A small image classifier, trained from scratch.
Model: 21.3M parameters, moe top_k, layers 12.
Training: adamw at rate 0.0017, held-out accuracy 98%.
Data: 48750 training examples, 8.3 epochs.
Rows from expert 41 of block 7, named by matrix and row number. Rows with one number belong to one neuron. Each number is 128 + 24 x the weight over its row's rms, rounded and kept within 0 to 255. All counts start at 0. After the name is the row's rms in percent of the matrix's.
# up: expert up (model.blocks.7.mlp.up, 64x80x160), inputs 0-159
# down: expert down (model.blocks.7.mlp.down, 64x160x80, transposed), outputs 0-159
up.21 091 [108 100 117 131 175 170 146 166  89 157 141 176 121 130 153 138 127  92 113 127 150 106 106 114 137 135 111 112 124 113 100 157 124 123 114 116 100 108 123 155 136 100 113 119 129 143 149 139 177 102 102 139 123 119 142 144 148 138 100 117 115 127 129 109 128 144 123 124 138  96  76  97 138 176 147 137 128  96 107 130  89 129 155 100 140 124 155 102 113 191 110 135 129 122  87 137 118 129  60 102 175 131 149 132 123 150 129 115 118 151 128 109  89 115 117 147 141 134 151 150 145 142 113 125 149 128 117 124 131 197 171 134 118 102 112 133 155 162 105 145 141 142 110 132  88 114 168 113 186 123 155 109 148 161 101 139 132 151 159  56]
down.21 097 [111  79 100 157 182 129  79 155  89 164 162 110  84 157 146 115 177  76 137 136 158 113 144 126 135  99 163 133 125 105 116 142 134 131 127  98 146 142 170  96 140 107 137 134 138 128 119 115 116 118 149 100 132 131 115 174 121 150 145 145 153 128 141 135 104 134 135 125 104 126 136 114 113  87 151 148 118 161 156 104 139 136 114 113 161  81 158 120 139 138  97 145 111 118  96  76 127  94 119 151 107 121 130 168 138 127 107 105 118 129 107 148 118 131 141 128 129 149  82 117 139  88 161 119 155 150 111 128  97 189 138 147 120  70  95 147 134  92 136 181 113 155 133 143 129 145 145 137 110 136 107 118 100 150 142 178 128 157 151 147]
up.22 102 [127 128 177 128 138 141 197 177 104 163 115 158 133 128 118 135 172 168 153 158 156 128 129  92 121 109 124 120  82 103 162 140 126 130 147 145 107 138 160 139 116 134 124  81 112  95  99 141 137  90 157 111 147 103 101 145 116 114 120 173 115 150 133 165 136 147 144 128 137 144 144 138 163 156 151 105 118  94 129 120  83 166 115 123 160 114 121 112 129 126 107 139 170 150 102 111 110 121 161  92 153 101 116 108 148 147 189  91  92 171 105 110 125 117 145 133  92 118 142 130 152 184 138 113 130 130 159 108 121 153 146  75 117 139 141 133 127 123 117 163 144 103 144 116 142 116 157 129 132 135 109 159 117 103 115 113  92 118 151 174]
down.22 096 [149 111 164 135 133 115 149 138 140 109 155 113 130 136 129 155  96 111  88 125 123 143 172 153 140 105 153  73  82 157 130 147 107 132 103 111 125 160 147  92 143 117  87 189 101 117 152 142 168 136 158 112 111 126  87 127 131 135 143 120 107 119 117  96 100 133  86 135 134 119 104 151 115 111 112 101 149 114 149  81 146 152 127 105 121 128 136 123 160 130 167 117 122 132  82 107 109 174 149 152  87 140 114 170 143 126 165 106 146 136 157 165 131 148 123 123 125 107  86 125 150 156 153 166 128 118 139  74 116 147 187  66 142 118 110 119 132  98 161 117 134 109 137  99 122 128 152 110 135 135 154 169  92 155 153 116 111 127 137 152]
up.23 093 [103 160 116 115 112 112 161 137 145 148 121 136  85 155 100 160 126 132 112  98 168 132 109 149 103 146 119 107 135 144 149 165 145 120 132 124 141 114 134 130 149 135 126 142 181 128 148  88  74 116 106  79 136 175 115 141 134  91 125 115 128 127 169 150 186 132 146 106  99 153 109 136 112 135 145 122 146  73 120 158 108 118 158 155 104 136 125 106 104 122 118  87 101 137 142 106 128 146 123 105 139 101 123 112 115 162 145 154  95 171 154 138  88 100 181 165 154  91 142 129 139 111 126 107 147 167 100 107 130 162 122 122 144 139 116 144 186 171 124 119 118 102 151  81 117 140 128 151 132 139 108 118 131  95 151 134  75 109 166 123]
down.23 090 [126 138 128 102 180 133 148 126 110 111 158 108 128 112 162 107 137 103 139 148 149 120 137 133  96 126  81 138 147 137 103 130 163 103 132 161 124 164  65 136 122 139 144 135 112  85 105 138 138 135 168 142 122 160 185 155 149 123 129 119 148 104 116 141 147 151 104 143 154  95  94 104 123 143 187 161  76 129 134 131 168 134 101 157 160 112 179 167 118 141 172 149 142 123 150 119 131 185 117 116 135 130 157 131 107 140 119 126 140  91  91 156 105  99 155 164 121 109 123 123 150 127  78 129 117 134 136 149 134 154 151 152 126 135 128 171 123 125 115 116 113 118 131 134 134 116 147 150 108  70 149  80  78 112 110 134 127 155 141  97]
up.24 101 [105  87 145 138  92 131 144 131 162 158 102 133 120 160 167 152 132 174 145 132 144 111 140 120 106 131 130 150 160 113 153 138 111  91  96 141 152 124 134 109 124 143 161 150  74  85 124 101  97  88 157 132 123 100 114 107 156 153 101 155 123 127 121 146 166 117 148 141 136 128 176 131 103 121 154 127 138 171 131 160 155  86 116 153 130 168 146 143 103  89 126 128 115 104 120  91 145  90  77 100 109 142 118 139  99 103 135 121 111 141 115 155 108 121 191 141  87 104 140 147 133 147 139 147 148 107 154  70 111 137  76 148 148 158  97 132 147  72 162 129 151 144 137 133 122 119 103 158 133 130 152 120 147 142 105 148 127 133 123 159]
down.24 100 [119 115 115 136 127  91 144 142 154 133 129 132 145 128  86 134 122 163  83 143 114 142 113 145  85 158 154 111 106 102  89 127 100 134 171 133 107  81 108 115 138 155 141 105 132 122 146  90 120 147 136 110 127  71  96 110 118 109 168 126 112 156 120  92 116 124  92 108 131 142 102 123 120 128  77 136 135 120 129  98 133 137 104 144 135 141 186 107 103 140 118 114 144 119 114 142 110 129 156 156 110 132 102 130 202 131 109  97  73 145 130 158 127 102 152 154 134 143  95 124 117 144 129 177 132 103 129 109 152  73 160 147 156 133  97 131 191 170 112 132 128 119 138 147 141 117 153 130 169 159 184 139 151 114 124 131 153 142  98 114]
up.25 095 [101 120 114 141 113 119 123 145 127  81 166 132 144  99 126 145 117 138 112 152 156 113 112 152 128 126 136 115 106 150 120 132  93 180 161  73 153  80 155 106 123 102 106 133 121 145 156 129 150 162 109 123 100 127 110 115 155 121 115 101 120  97 121 108 172 151 137 113 192 130 109  98 124 115  97 115 146 125 172 136  99 136 148 145 118 130 136 114 139 149  70 158 162 157 110 134 114 127  97 125  88 125 126 150  98 142 115 120 130 158 137  94 152 134 110 118 131 130 157 109 106  91 125 102 165  99 146 135 124 109 106 149 136  76 128 149 112  70 140 121 148 137 124  72  93 110 179 135 117  97 158 109 151  79  74 104 133 127 134 131]
down.25 103 [143 112 100  93 164 102 125 126 121 147 150 155 156 162 147 133  68 133 128  91 127 159 120 139 128 113 156 128 165 112 141 118 104 136 137 105 142 120 121 135  99 115 158 120  89 179 144  80 106 103 161 161 141 173 157  90 124 123  91 148 124 110 106 177 134 155 134  90 100 144 118 160 112 139 118 158 157 131 101 158 144 117 134 166 101  98 157 142 185 165 107  84 181 130 133 119 141 109 147 128 172 111 117  92 148  87 138 127 167 136 137 115 130 158 154 145 128 138 125 135 111 123 137 146 120 144 131 121 145 133 100 138 145  96 114 123 156 124 104 145 123 109 142 167  90 131 127 142  83 122 134 141  98 130 162 140 181 112 131 169]
up.26 105 [138 145 115 115 104 155 181 102 127 119 141 104  85  77 143 115 135 177 160 155 137 129 111 137 143 135 153 170 135 151 119  97  97 126 136 126 139  86 102 117  95  76 156 114 156 133 112 154  95 131 100 113 105 130 176 151  91 102  84 158 129 156 138 105  97 131 147 158 132 117 163 113 131 118 120 160 141  62  94  94  96 175 148 146 144 125 126 157 105  98 138  96 155 152 115 131 127 141 144 119  59 105 126 124 118 129 133 153 133 155 126 118 149 125 162 101 133 100 140 154 117 127 115 137 144 112 144 123 122 132 105 174 129 107 111  95 128 148 116 122  99 143  89 107 145  89 125 137 114 144 166 124 137 113 125  92 126 172 124  98]
down.26 102 [124 160 141  98 107 136 139 123 117 105 138 120 168 162 146 104 133 149 112 164 149 116 140  82 105 122 113 146 125 118 129 156 154 111 152 126 109 113 154 100 129 132 166 153 124 133 125 139 106 168 101 120 152  83 144 110 131 104  86  68 143 176 120 156 162 140 106 139 127  93 162  84 100 141 103  95 152 116 161  96 160 137 174 148 124 142 143 130 179 137 132 122 154 122 128 122 125 123 154 152 127  96 140 131 148 148 122 141 110 158 103 131 135 180 119 161 168  98 126 122  93 101 114 154 153 172 139 150 173 165 135  94 166 125  99 143 129 158  88  89 131 152 141 135 137 121 123 114 115 124 177  98 139 124  98 161 132 132  88 127]
up.27 097 [ 85 120 136 147 148 120 120 116 119 132 158 171 142 138 129 125 109  95 178 115 137 139 130 159 152 111 169 162 123  59 132 167 190 165 143  99  99 103 149 155  97 133 122 134 170 137  90 144 124 131 144 156 136  98 119 156 107 157 145 112 149 146 154 116 122 116 118 110 111 152 100 138  90 184 143 127 104 121 141 101 136  95 116 131 147 167 117 121 151 145 129 145 163 120 112 121 110 123 109 153 121 146 136 161 157 114  86 106  99 122 148 132  78 147 175 112 136  88 102 129 167 162 114 136 132 140 142 172 153 146 145 116 152 123 152 136 123 146 153  88 142 108 152 135 120 116  98 129  91 100 128 162 127 137 128 121 187 115 111 159]
down.27 093 [154 143 132  90 150 117 123 146 127 137 101 114 109 120 125 106 138 152 150 166 107 160 101  99 132 133 121 105 153 150 185 171 169 144 122  87 148 143 116  88  89 109 124 126 160 126  92 139 135 121 162 135 113 152  91 160 135 112 117 129  96  95 122 127  90 104 109 121 145 121 122 111  50 115 171 145 139 119 134 163 137  88  97 140 121 139 132 181 132 177 105 122 145 122 105 142 159 121 140 112 109 147 147 133 103 181 146 116 139 105 134 124  98  96 147 118 116 135 179 121  91  95 122 162 124 127 134 147 142  93 105 157 103 166 168  91 124 155 103 121 124 168 115 165 142 146 133 108 130 144 116 123 113  89 109 138 140  98 138 101]
up.28 097 [123 138 116 134 110 121 103 102  71 146 172 115 137 115 142 112 127 136 135 132 127 141 115 177 184 115 126 136 121 187 139 123 125 117 115 146 143 154 140  85 118 137 105 138 174 179 141 158 179 119 107 123 157 139 112 139  98 119 145 124 190 149 126 121 118 122 101 142 125 127 157 128 161 136 146  98 105  95  87 149 166 166 123 158 133 134 140 130 146 119 163 116 141 105 140 115 128 103  96 141 129 147 135 124  96 125 123 138  85 141 197 133 120 175 115 163  83 148 150 114 165 113 146 147 126 162 140 123 133 146 131 139 143  83 141 168 163 150 125 140  89 122 119 128 149 154 118 132  83 116  99 141 127 150 168 147 143 108 125  74]
down.28 095 [ 82  96 119 187 121 188 171 136 133 111 155 113 144  87 141 141 102  99 144 140 129 161 151 134 132 134  92 118 162 139  79 156  98  99 119 164 121 112 142 157 150 118 153 152 151  93 100 117 122  85  93 112 130  92 162 140 113 135 169 134  97 168 138 127 105  97  98 116 148 126 116 129 143 129  97 139 135 138  95 152 118 136 162 148 106 148 110 137 130 167 121  96 174 152 117 126 101  86 112 152 132 102 141 126 109 104 153 140 118 141 137 132 115 104 131 150 117 152 111  99 124 139 121 149 129 139 104 132 103 127 102 111 158 152  60 113 107 106 130 124 168 180 149 138 137 163 137 122 134 161 144 138 179 116 116 118 112  79 121 133]
up.29 108 [117 147 127 129 141 128 135 140  91 161 121  98 131 154 108 119 170 162 131 164 102 125 140 171 135 117 131 129  83 111 120 109 144 142 114  83 113  85  84 122 108 137 139 103 160 132 127 136  78 118 159 108 145 120 140  84 133 117 117 135 115 104 158 116 159 120 122 129 180 137 134 135  82 103 151 117 136 150 121 122 102  85 123 157 153  70 125 139 101 115  85 179 131 119 137 132 137 153 157 140 140 155 130 136 187 131  65 122 159 122 110 138 167 106 171 121 108 101 148 115 112 122 142 135 120 148 125 156  96 141 112  85 134 140 123 152 134  89 138 114 137  69 104 111 143 111 129 134 131 103 153 138 111 142  75 134 111 117  73 139]
down.29 093 [118 109 116 112 122 133 163 133 155 116 153 132 102 163 149 105 105 107 139 118  75 155 146 128 110 106  58 103 111 142  95 148  55  73 133 139 140  96 109  96 141 102 158 127 188 106 109 102 134 153 128 121 109 152 106 151 123 136 127 136 160  92 111 105 160 113 117 141 139 126 126 139 124 155 162 153  87 136  87 155  94 105 101 151 133 115 106 140 122  88 112 152 135  89 117 119 105 134 139 112 141 116 105 102 107 161 142 120 118 142 119 164 118 149 112 178 118 154 101 157 104 131 128 161 135 137 149 128 143 142  98  80 127 150 125 156 117 118 139 143  75  94  88 152 147 105 159  98 134 132 110 141 129 138 149 165 100 124 115 144]
up.30 102 [159 125  97 123 109 131 137 123  97 147  98 130 146  81 105 128 122 142 166 149 111 124  93 138  84 134 138 112  98 117 155 118 160 120  92 119 108  98  86 106 159 137 149 118  76 118 155 160 147 146  67 153 129 124 135 117 104 137 142 129 140 121 122 168  96 118 129 150 170 123  88 168 110 151 116 146 135 152 131 109 120 120 171 156 123 121  76 167 140 123 128 160 133 128 155 112 124 151 125 101 116 126 154 134 166 140  96 105 151 132 119 133 120 126 138 108 104 101 121 118  87 113  98 136 155 155 125 131 123 162 155 106 138  96 101 139 121 137  97 162 145 156 115  97 112 148  81 143 102 132  73 113  88 132 123 147 154 112  74 192]
down.30 105 [124 118 131 111 140 153 145 117 163 128 143  82 138 121 167  79 172 149 118 158  98 150 112 133 152 170 151 110 166 109 100 131  87 151 127  96 104 104 122 117 131 167 121 138 103 178 139 113 115 119 121 193 151 159 113 117 112 140 118 127 140 135 121 152 169 142 115 159  75 119 167 134 142  99 122  95 124 112 135 134 106 113 127 134 188  87 140  82 135 145 116 137 146 145 130 127 108 111 139 122 120 135 127 115  95 116 111 159 101  95 145 136 107 161 122 128 104 113 186 139 125 115 148  99 141 116 152 130 135 162 117 131 146  92 142  91 122 163 126 131 152 130 129 145 170 162 128 125 149  87 181  97 138 139 112 120 165 132 159 183]
up.31 104 [126 107  97 148 154 149 151 115 154  81 141 118 134 135 114 133 143 139 121 111  78 147 131 149 193 162 127 108  88 129 108 109 107 139 148 148 135 140 136 120 139 112 102 163 139 145 114  84 163 108 140 124 140 138 130  75  96 123 123 113 125 137 165 114 119 114 125  94 175 151 154 160 165 106 115  91 128 135 149 146 118 111 111 119 157 127 122 110 155 153 127 168 134 115 121 131 146 117 144  99 129 139 165 108 167 149 153 110  95 141 132  98 129 100  76 164 101 176 181  97 161 142 125 124 144 145 164 106 154  91  92 139 116 102  97  92 113 124 166 161 133 134 116 120 106 122  99 162 138 150 150 129 122  91 138 133 141 143  86  75]
down.31 103 [111 136 123 106 147 120 131 127  84 113 163 111 118 132 107 156 152 116 101 140  91 101 107  69  70 108 120 151 104 142 172 110 158 156 116 142  80 120  88 111 111 161  85 128  95 136 139 127 159 136 161 140 127 138 132 134 156 101  92 122 109 115 163 123  76  97 147 114 189 113 151 115 136 129 106 120 109 106 145 111 120 139 123  96 124 130  50 165 142 113 135  97 123 118 141 144 132 141 149 136 139  90 150 142 125 129 115 142  88  93 138 149 124 113 134 114 145 155 108  94 114 133 100 103 124 127  91 137 108 165 152 135 115  99 117 114 148 143 141 166 135 129 128 137  86 150 147 117 135 172 101 133 133 156  91  91 118 135  94 177]
up.32 105 [109 186 153 158 143 148 112 143 132 129 109 114 122 144 123 136 102 144 137 128 135 151 129 152 150 157 119  95 138 130 146 132 174 137 145 104 164 108 152 193 117 125 123 131 142 111 131 115 146 110 148 134 114 132 132 155 142 112 159  95 124  96 104  97 169  98 165 134 132  99 107  90 102 151 131 154 142 143 128 141 139 136 155 131 169 158 146 142 119 119 114  72 118 117 106 141 154 109 147  90 115 154 133 132 146 135 166 131 118  75 120 120 105  89 157 135 167 191  71 109 130 135 127  89 172 160 129 156 134 155 124 162 129 146 109 142  98 113 157 151  69 132 122  91 122 156  80 140 154 153 137 116 178 127 133 134 118 100 133 135]
down.32 098 [151 124 128 119 124  53 134 161 123 154  80 143  90  95 141 130 152 114  88 127  95  91 123 155  97 129 103 183 151 158 124 153  95 160 118 159 141 149 144 172 153 149 130 145 114 136 131 111 148 117 168 135 132 126 100 167 145 161 167 130 158 123 161  80 141 150 131 185 137 138 147 126 134 108 143 156  70 130 121 171 127 142 114 113 141 155 129 103 162  87 120 109 141 139 112 150 111 109 124 128 135 152 111 110 102 103 140 101  87 118 157 130 163 135 147 135 132 130 143 162 149 139 118 139 161 117 191 102 144 111 114  73 116 129 112 118 138  95 113 131 128 172 123 120 131 129 127 143 105 157 130 103 149 120 134 124 161  93 115 127]
up.33 100 [151 107 138 102 123 102 129 143 108 124 122 112 133 154 145 188 156 116 151 100 134  79 110 135  96 161 140 125 133 131  96 143 118 134 158 130  93 159 109 112  98 137 136 119 119 143 141 173 166  56 150 105 149  98 134 147 144 108 107 114 158  91 105 155 130 163  88  88 155 102 147 149  76 116 149 136 146  76  98 116  75 117 110 109 139 121 161 142 160 138 102 155  83 136 117 130 108 168 126 130 157 154 136 122 149 156  80  78 134 138 112 151  96 169 114 115 123 127 150 121 125 135 126 114 123 145  87 157 150 123 127 113  93 114 116 105  82 146 126 110 127 134 138 153 123 114 151  95 152 118 149 134 138 107  97 161 109 140 146 127]
down.33 106 [148 125 139 140 120 159  83 113 140  90 145 119  72 117 140 126  69 147 131 134 173 147 118 117 140 129 120 125 101 116 159  83 140 133 150 111 101 118 152 148 130 106 138 112 120 115 137  68 103 101 123 129 122 137  90 112 136 112 175 150 130 147 137 156 107 143 154 122  99 163 167 146 163  88 156  85 120  99 142 125 162 170 160  99 138 148 130 185 129 106 141 144 118 148  96 133  98 155  96 123 146 129 111 111 110 141  99 122 129 146 138 111 101 119 115 160  98 143 110 156 105 125 128  79 136  96 133 116 138 141 175 143 125 126  96  61 142 161  85 127 154  98 105 144 130 126 128 120 166 133 169 104 116 168 136 104 121 129 110 126]
up.34 096 [153 134 131 116 133 113 145 131 134  90  98 120 140 122  93 107 150 134 110 104  77 110 124 151 124  97 132 141 130 102 133 151 142 158  97 100 139 172 130 173 156 132 128 109 167 143  87 142 133 127 128 126 122 145 116 141 159 104 165 149 155 112 158 158 162 136 103 137 165 103 107 129 126 167 162 133 124 115 133 144 117 107 146 126 148 144 161 102 132 121  80  66  99  92 105 114 101 122  98  96 117 151 138 117 122 124 122 144  98 113 148 147 113 148 202 115 135  94 126 149 174 111 133  94 123 156 111  95 186 101 109 131 129 142 144  85 128 171 169 110 140 136 163 133 148 129 121 130  96 115  96 129 163 111 115 134 173 131 151 174]
down.34 107 [138 123 122 107 165 161  83 126 101 112  87 137 123  91 133 142 151 150 109  93 100 124 138  88 108 128 151 134 150  96 137 134 127  96 140 114 113 109 144 143  81 150 100 144 147 165 138 111 123 152 105 187 161  94 133 153 143 166 133 112 138 113 139 162 138 152 151 148 143 158 143 115 153 177 138 146  98  94 158 102 152 108  98 139 123 134 113 141 155  85  84 134 109 134 109 137 127 140  84 131 138 152 104 132 120 156 124  98  96 129 134 163  95  99 149 129 104 110 148 108  96 114 128 120 142 120 108 151  95 116 138 130 115 111 120 103 129 170 130 172 142 132  65 105 130 123  85 173 146 174 105 127 158  94 112 170 154 100 114 133]
up.35 103 [135 107  72 128 124 116 113 101 136 116  92 136 126 132 123 154 128 179 140 137 123 120 147 176 119 170 105 163 142 132 109 128 114 169 127  57 131 135 155  92 118  87 145  97 112 133 110 129 148 159 100 172 114 113 171 140 126  95 109 149 160 152 112 131 107 113 101 145 137 143 157 122 162 137 120 143 108 169 121 172 157 138 150 121 126 124 122 127 144 165 115  85 111  75 115 120 122 138 102 108 127 155 167 162 151 125 160  86 128 124 100 120 128 122  59 151 145 123 158 150 114 142 136 158 124 142 132 154 116  98 131 102 132 111 110 133 123 123 127  96 118 147 146  81  80 123 139 170  76 145 135 111  90 115 140 126 100 103 111 118]
down.35 109 [149 135 144 114  89 162 136 103 151 150 112 140 150 108 167 126 127 132 116 114 139 119 118 156 129 153 118 101 117 131 145 118 139 133 148 140 105  90 105 106 154 145 168 138  99 125 110  83 112 135 143  99 127 103 107 154 114 195 104 129 137 147 146 169 107 146  79 166 119 132 136 119  96 143 124  65 151 120 151 126 107  62  99  95 135 160 123 153 107 120 133 147 129 137  79 168 133 132 161 147 121 132 119 128 188 101 110 107 118 146 122 142 119 142 105 148 117 125 119  71 147 178 115 135 111 173 120 115 155 129 145  91 123 136 117 133 123 106 114 123 131 147  93 125  71 142  86 109  91 129 137 126 125  95 111 172 168 137 119 154]
up.36 104 [102 120 103 149 125 101 117  92 115 142 129 141 158 118 104 152  85 100 125 135 167 125 142  94 108 127 178 158 126  68 139 139 140 108 149 116 179 137 128  55 109  85 147 101 130 121 152 166  90 136 177 145 123 189  96 124  98 116  99 120 152 149 143 116 105 117 144 111  95 127 120 127 163 138  81 133 159 139 161 111 112 148 125 131 128  99 146  81 119 101 126 150 124 139 121 109 149 134 121 115 130  53 163 149 121  89 104 117 139 154 158 123 100 155 151 151 120 132 131 126 132 124 110 159 166 110 172 149 143  98  94 101 150  98 136 126 113 126 130 135 123 141 129 144 124 141 116 140 123 149  95 133 132 123 162 106 131 171 139 143]
down.36 097 [128  99  94 152 108 144 163 115 120 117 100 191 136 136 153 119 122 131  54 144 144 126  88 106 135 177 123 171 133 126 124 129 166  96 133 162 122 141 135  93 176 115 117 114 141 126 129 127 130 172 131  98 131 143 144 163 140 106 119  85 130 138 119 135 161 151 118 141 114 101 144 122 129 173 156 142  91 169  74 143 123 161 111 109 103 135 116 140 117 124 124 130 112 158 133  99 104 158 117 122 113 132 122 151 129  93 124  75 161 137 126 154 110 141 138 141 138 162 136 125 107 174 116 104  97 125 129 116 117 151 150 152 152 131 141  99 121 160 167 150 105 126 188 137  88  98  78 139 103 155 162 101 148 149 153 133 118 105 118 154]
up.37 099 [161 181 109 114 138 136  88  95  89 164 126 132 171 142 149 131 156 127 152  71 129 101 127 112  96 123 125 135 144 154 115 170 128 115  97 105  98 156  93 161 127 111 166 117 124 127 123 137 140 132 130 126 151 156 131 129  96 177 132 132 150 117 156 129 103 129 101 139 134 136  76 145 116 122  99 101 120 142 125 125  90 111 155  76 120 143 170 101 113 134 181 111 132 130 129  87 146 167 115 169 122 115 171  96 108 167 116 147 112  81 131  97 155 111 122 110 125 124 101 144 115 173 136 133 139 136 109 117 133 135 135 171 141 104  88 105 125 113 185 146 156  93 126 121 150 124 119  97 138 152 124  77 138 168 143 147 101 129 133 123]
down.37 098 [136 120  87 117 116 112 126 170 171 134 108  89 151  84 131 123 150 171 141 109  91 130 134 115 129  72 135 144 130 125  96 115 148 127 152 109 110 100  70 176 128 125  93 122 109 101  86 139 124 167 128 152 135 173 129 129 117 133 118 134 135 141 173  86  92 152 139 164 136 144 170 132 145 127 148 132 127 117  64 130 135 156 101 155 102  96 103 134 109 153  89 111 158 136 124 114 145 125 137 134 158 128 135 173 146 133 161 147 136 100 119 110 155 118  99 154 180 146 142 165 116 108 143 168 102 133 109 143 139 106 138 127 121 147 142  76  94 136 127 121 130  97 143 159 152  82 124 108 125 150 129 159 113 133  93 172 123 136 125 116]
up.38 096 [ 61 159 125 112 124 137 125 156 139 158 101 184  88 146 139 122  95 119 144 127 149 110 209 109 129 133 134 124 103 165 145 143 165 168 133 160 161 125 129 114 112 130 115 134 120 121 130 108 152 112 131 150 140 120 183 103 131 137 139 152 107  81 124 150 115 112 145 104 121  93 153  89 130 206  99 140  63 124 129 137 158 113 128  86 141  79 171 119 130 115 125 154 124 125 106 138 135 135 108 121 153  95 117 125 112 105 134 147 113 110 122 103 134 165 128  96 124 150 132 119 118  98 121 122 105 147 156 121 165 140 135 121 129 136 122 130 138  95 150  77 169 118 104 155 157 154 115 103 119 137 137 117 118 173 153 139 107 134 101 138]
down.38 100 [154 113 115 145 140 100 125 119 120 127 160 104 120 127  94 127 141  96 129 116 115 125 116 117  80 122 129 127 138  99 147 153 125 132 171 113 155 107 159 146 159 145 141 110 135 130  94  90 123 121 123 111 103  80 159 156 158 137 102 127 191 180 144 113 130 158 136 158 145 152  94 142 115 143 133 125 128 139 145 126 132 159 123 140 111 200 144 137 148  82 142 130 112 149 127 129 105 142 113  97 162 117 113 117 120 148 181 129 124 137 132 161 113  95 120 115 148 126  86 118 105 145 135 152 147 101  93 127 143 108 168  94 154 133 143 116 118 117 184  69 147 134  89  63 129 106  72 107 109 135 172 131  88 130 122 123 112  91 121 134]
up.39 094 [108  89 138 133 117  99 159 134 132 180 108 136 134 116 120  99 176 120 109  90  84 104 125 128  97 123 119 125 124 143 128 152 164 109 137  89 174 157 106  82 130 135 158 108 169  91 141 122  96 163 164 101 123 136 140 137 131 111 116 115 115 128 111 115 114  86  91 132 118 157 119  79  73 107  96  99  87 103 111  79 107 111 147 141 124 137 112 130 123 148 134 118 132 110 131 118 141  63 168 109 130 129 118 153 143 146 137 146 164 103 149 108 143 140 146 121 132 143 148  86 117 161 160 133 126 159 144 103 150 101 114 105 130 113 136 122 126 155 101 139 182 132 111  86 114 136 119 163 152 153  92 146 163 114 173 117 160 124 125 146]
down.39 096 [157 101 139 133  76 134 140 113 149 118 133 107 139 115 163 120 138 150  84 116 120 168 180 115 106 159 138 113  95 101 118 104 154 131 156 123 139 112 121  72 139  81 168 177 127 106 100 143 109 126 165 109 171 106 116 132  90 161 160 127 125 145  82 102 104 137 136 153 148 130 127 139 121 112 161 148 107 137  88 106 217 108 160 124  98 112 125 105 120 168 121 102 148 147 130 113 116 142 146 108  98 129 121 117 135 175 137 115 138 122 138 109 164 110 131  98  91 119 181 128 148 129  88 137 146  84 139 116 140 135 105 101 129 129 103 117 125 141 109 112 125 135 124 102 134 115 139 150 137  98  85 162  84 136 117 118 104 130 126 104]
up.40 102 [123 118 149 118 101 134 117 129 133 123 122 157 109 146  98 118 140 135  72 140 136 176 119 122 106 166  86 167 122  97 149 149 123 158 141 118 139 107  94 162 166 159 116  88 147 137 171 144 116 117 117 122 133 130 158  95 102 153 141 144  83 146 153 155 158  95 140 123  99 157 142 143 136 121 136 128 146 152 110 108 123 145 130 123 139 170 109 127 148  57 114 172 134 134 118 105 156 153 118 162 133 171 151 139 127 118  88 158 142 153 175 140  87 121 121 117 128  98 109 133 115 122 111  93 150 137 122  95  96  91 126  84  91 119  60 102 122 141 132 128 134 159  85 129  87 132 121 100 128 105 105 141 160 131 131 134 144 102 143 165]
down.40 102 [158 110 185 108 162 121 117 124 158 160 115  95  88 140 136  93 116 124 121 115  79 120 100 150 117 173 180 144 100 129 117 189 103 136 132 136 128  99 132 127 114 144 133 125 145 113 123  95 155 119 144  72 135 115 103 119 135 166 173  85 102 112 157 110 118 126  98 155 106 110 121 175 135 147 111 137 125  94 121 149  73 126 160 116 104 106 121 155 140 119 139 136 103 112 127 152 129 122 159 109 133 131 131 146 112  89 104 109  97 129  77 114 114 138 133 106 103 126 158  94 165 133 104 131  93 125 135 161 128 159 132  98 114 140 144 133 140 168 153 111 140 161 123 116 140 148 148 141  51 126 124 136 111 114 123 124 135 114 106 184]
up.41 103 [101 138 141 126 138 124 154 170 133 139 132 137 100  92 117  95 127 105 163 154 144 115 158  67 127 128 170 111 137 138 110 126 108 128 138 100 108 137 158 148  99 106 121 146 139 118  98 150 107 145 109 154 122 184 125 107 154 123  99 168 153  94  93 186 155 128 180 109 167 108 121 112 126 127 122  87 146 140 163 124 111 103 135 125 134 132 108 108 146 130 112  71 125 111 119 160 125 111 120 114 113 178 142 110 109 120 121 107 114  94 134 124 176 144 121 103 147 134 164 156 115 149 111  77  97 135 120 159 101 105 136 170 106 165 115 113 123 105 171 113  97 135 120 179  96 149 154 170 120 103 117 138 135 138 132 141 121  81 105 147]
down.41 103 [158 119 157 151 137 170 159 129  89 142  95 123 117  80 134  93 130 146 129 111 138  93 120  89 121 131  76 110 150 131 111 105 139 100 129 129 108 140 204  82 161 106 108 144 154 143 104 145  93 123 122 119 131 109 140 141 108 117 152 124 119 104 117 119 141 140 101 146  99 149  85 148 153 102 114 147 148 150 132 110  99  99 167 112 132 138 149 139 143 142 148 111 147 120 100 110 147 138  95 128 142 136 150 116 105 143 167 159 123 114 137 120 141 138 186 143 133 146 125 161 113  75 137 102 138 145 124 100 170 119 153  85 112 155 125 134 101 126 170 131 152 120 126 126 135 177  92 162 121  77 102 121  65 109 126 112 142 105  82 132]
up.42 098 [113 132 138 143 143 174 160 136 131 141  80 119 148 141 115 135 160 130 126 136  74 128 150 179 119 134  74 126 106 116  72 110 124 126 127 153 158  95  97 112 103 126  97 140 128 122 152 145 124 130 177  88 114  96 166 124 119 120 160 101 146 135 124 133 103 119 140 163 112 149 174 119 121 146 142 138 118 111 149 173 185 141 138 130  70 124 133 122 136 125 126 133 128 177 126 180 118  99 109 145 132 105 134 139 101  93 120 118 141 161 142 143 178 117 120 121 148 127  84 165 119 119  79 121 159 126 139 114 107 117 113 136 130 108 142 143 115 120 159 117 113 119 148  97 146 145  67 124 133 136 154 136 116 149 128  59 129 145 107  82]
down.42 103 [132 157 119 137 117  97 124  48  92 139 105 107 116 102 144 131 134 127 120 117 166 111 180 146 112 162 150 131 148 154 132 136 115 156 108  74 143 105 130 135 143 187 137 155 165 160 131 129 126 132 152 165 102 137 120 127 151 114 151 133 134 144 137 173 110 123 163  99 145 137 133 133 146  97 105 132 134 130  82 112 121 169 134 155 138 134 116 137 153 130 143 123 150 128 111 141 126 180 103 107 157 134  97 165 136 168 151 144 167 126 120 118 114 177 119 101 101 188 112 144 130 109 147 123 131 130  88  93 127 113 122 158  86 109 137 103 162 116 104 130 126 130 150 149 181 102 166 155 141 157 149 167 156 132 119 138  96 154 116 103]